From a checkpoint of a small image captioner: batches of 64.
Rows from block 7 of the image encoder of a small image captioner, named by matrix and row number. Rows with one number belong to one neuron. Each number is 500 + 50 x the weight over its row's rms, rounded and kept within 0 to 999. All counts start at 0. Numbers have three digits each.
After each neuron's rows are labels from the 100 images, of 14976, where the neuron reaches its highest value: "peak on" is the class under the peak. Only what is clearly more common there than usual is listed. The data: made-up ball-and-stick molecule models.
# fc1: MLP up (encoder.blocks.7.mlp.fc1.weight, 384x128), inputs 0-127
# fc2: MLP down (encoder.blocks.7.mlp.fc2.weight, 128x384, transposed), outputs 0-127

fc1.334:479528616546506473415564465536371483523428422474559497463395533453536497587536506479434523522606451508528478482570512557557528535514443541620501457439512456508525415552569602534445489530568454516561455458472520545463470474521464497466590480468472496488539546428453551558507555537484493470415429437499475565531446564477544465540510587433480523447419452449489489538513598501454519567497
fc2.334:538475396542519431535398556552542538535539531460426529495502530486565523503404511524586603476459632523388430510509422455475530483435474582427502507547467577519434436506509448491518539470506453504521566529473516579487529573462526513488498460522506527534559467431482389500463501510499518546536547560550519518456590488509528526565507443422578495514535502540549442439443370528462551435411
peak on: stick

fc1.315:536591462471424495479462513505534514483492469463517478485437554525468474485575570464501426500564553542451483480531498535528495528587545458520467487473532615455553533518523545584470684594544546490592513530385468523489443535415475563390447543548459483547519443504579509498485522505486472341430603460468506453459466502469481571529499507521568506530549529511516538473531570502541568469572
fc2.315:454576517484461534409464515508449513396441479486478392526522496465438554534419449517520474611502489538534511467473489461440539428558453510604413533508516474540467542433529560600447488489478563480543510529546540516449525479542623506421478463480451431463409505476560335404425477543417587512524540484528411551409494494500481511538554440504513506436507512512465453471501522528568510511493
peak on: purple ball

fc1.175:553579473475527470484517497510577504454521487483531460499583541552507510524507453520477431454565525498482489494489494505549421638486487554536430510407525536475525409523413549524493510492411437508542505427516497554454499466501577558535473478417492516591389552418567531386519486497520573548574530465563578413584412589490491467425514485580578501450486463541447500483444417573541504435498
fc2.175:577606453523503547536531493379526485512596536496513519509478594565508477530482467530452505552519471465481569534538403524481482536422474505467572574531578444508524554456492498572436569455459491404461506554501403476527521519529530597478470448503576461516574441544486508518578509574601462440507492510400545512535506600512564504529492412622464464519456502485430436599480432492531494492566
peak on: orange ball

fc1.208:453517481518494508547536486475513393541327448529486525481517471551524453595470451421537528574543501492471508503527491497433524543541476469494472485567511482467523520441519544527513506435427412523554572445483489493556450544470530469458473521482557402471407543535444574481512546516479555581428508454434474437505568518516544423494381437469537629565569441445408463498516586552589462467529
fc2.208:462549441469550475420421528480474584486597540386427511588486531493483552443517530516450545387508517479497474447520486451512556449402435541546547482588486508479577468522538502663513515548542503505442549521522492527510528412519501537492545523445486499463538435459590449457443478506495433424526489582610552488513510627507464543518446538552469474502403568563529517558491485510457560515445
peak on: orange ball

fc1.344:439497494427495473502493513507527503479508479468490419375553511566504461525561533583505566386477541448447439477422522479550457465551496437531554505527537540433498418517623601503501567477490408481444441466477563446606491490510473467512457493516566502467545528425554561440491480528475501514470482515568561512431437346541638467522475514553471407551487455495518452556469453502527456572512
fc2.344:481502544482432568518488377456565549506520504359500547540471541426470416385566475445641469561610494502464497507571545457566476546460503430436486522459449528528489481544554456547530500532512430446465453454436495458499538482510483582492437547495492524562467452495387512533501532481522570383534443508418510435489587426509463499515523448496440451458508576492565524502480539476427457454498
peak on: orange ball

fc1.381:459547591532489566475479557505562531482461474537521469577491549563572464569558569526452499417500450570460551381408538459513519438460472542505504566506446432461521585502404523379478464547499509512554520520486444491508500542500522442451485536534621551394578537430570412472487485537453542627446514470502475507444555490469435446535464473622558488491542480461454467508518531457542443516527
fc2.381:510561470552454428520497523567493502459480488464479543535520461468548504493492467559504491443496416494508453523543465619454451528555481570392451446474537588498554589441547558595471516517461491526606502449484478579519475544504470524594523496532562461497403576487449472417487419414481451495438476566510434566480547502448442517503423547599454416577454426565484501541478578413561509437518
peak on: orange ball

fc1.18:504550507543567546469508502546461419437415517503466612395608503451501502469445535414466515573530567521517486460468474609467560481485450500527540501565409461453487484556503485484445540484403530428606590510561467496527408487539505505518472453520489516431503575452527599556534478504466462547536463471470521392521501561610511491458470450449460523484505458354468517495596555480559485490509
fc2.18:370503517536479506533447478550411465478464465449519571432568590407509399512426475503524547489441505478502470523532456431578590491516476504490509403498456494487575510466483511541544531455422575443454447488398534522527460468486515566521469494431478508551529463514577535443545479601428450506429489492617529554544598582499534402549471490467514500547522497475477512435482565529593489409573
peak on: orange ball

fc1.153:523546585497461562410513429489401513528441571560563377494473558504474476555507524458484500538527425463514561516508553505528510414445439486542435525571487446499475393527497540488478451483484510482621530496544481552432500662492507495481468434480427458504527468507498637510483528532532505454464567552445571482429436527512481549569511543520512497501532580502432431585543588475526571498421
fc2.153:512500466503480500466512510557605518506551431401493542445491538422503510533388540533467552539549545550373529595561423519608573543485541569548438416557421490432467406472571440503499472489523571507499574530523429523516492528351533537454420477506470523486518477533471493494508459577418521495520462584562485456502463555434472525512540528430506523543512468454499533550610548513492486453565
peak on: purple ball

fc1.342:457551440512512447465530570508479403497525591518544441463453448424510525489443437468481462518555492536411450451432524473478444543447518560459547501466519534470428500465469552490507546513470539489389473492528452418541474543510526514518628595479523534420501476437519474495584548502404554486568511520495537378536527508502420412484482553371484398526445562489419468554404470490591462492503
fc2.342:477573433505505496536492492550554470520453529549554512510367491484417462465458381433426499450504585449596490508506434387544448539503485458457458474540521518577406480486518544479554526569465477422521586440438495503538514508576509597541512473430491553527558494490430516535424542512555591479466621458547515493496466449519529463498472463427459517527452511605494511431543480446429455454400
peak on: orange ball

fc1.216:554601564484525515496535451528475436488407423502458519485553496497503469444477572391543490585535537537440471434435458618465525461480510547521487515583416457499462498520516532447471549482461545434601566462574519453498429509587469509573517518566461501392454526467446593487476505515517531555521507462485576450467523525546520497446521497432468588587492462331483500456559506509569495578474
fc2.216:449481543489536540504395438508475452476521534512464529526564604448467447523509504490431555440523493432487511621484576468552596474484453482490531437466497500500550486529481452549652511573508545475468511494433486552515469463488555526526402445451438470583543496534577512485513464474443503521398450500523545601580523493556544399487423481471500440531472492496554467480458594481530492358612
peak on: orange ball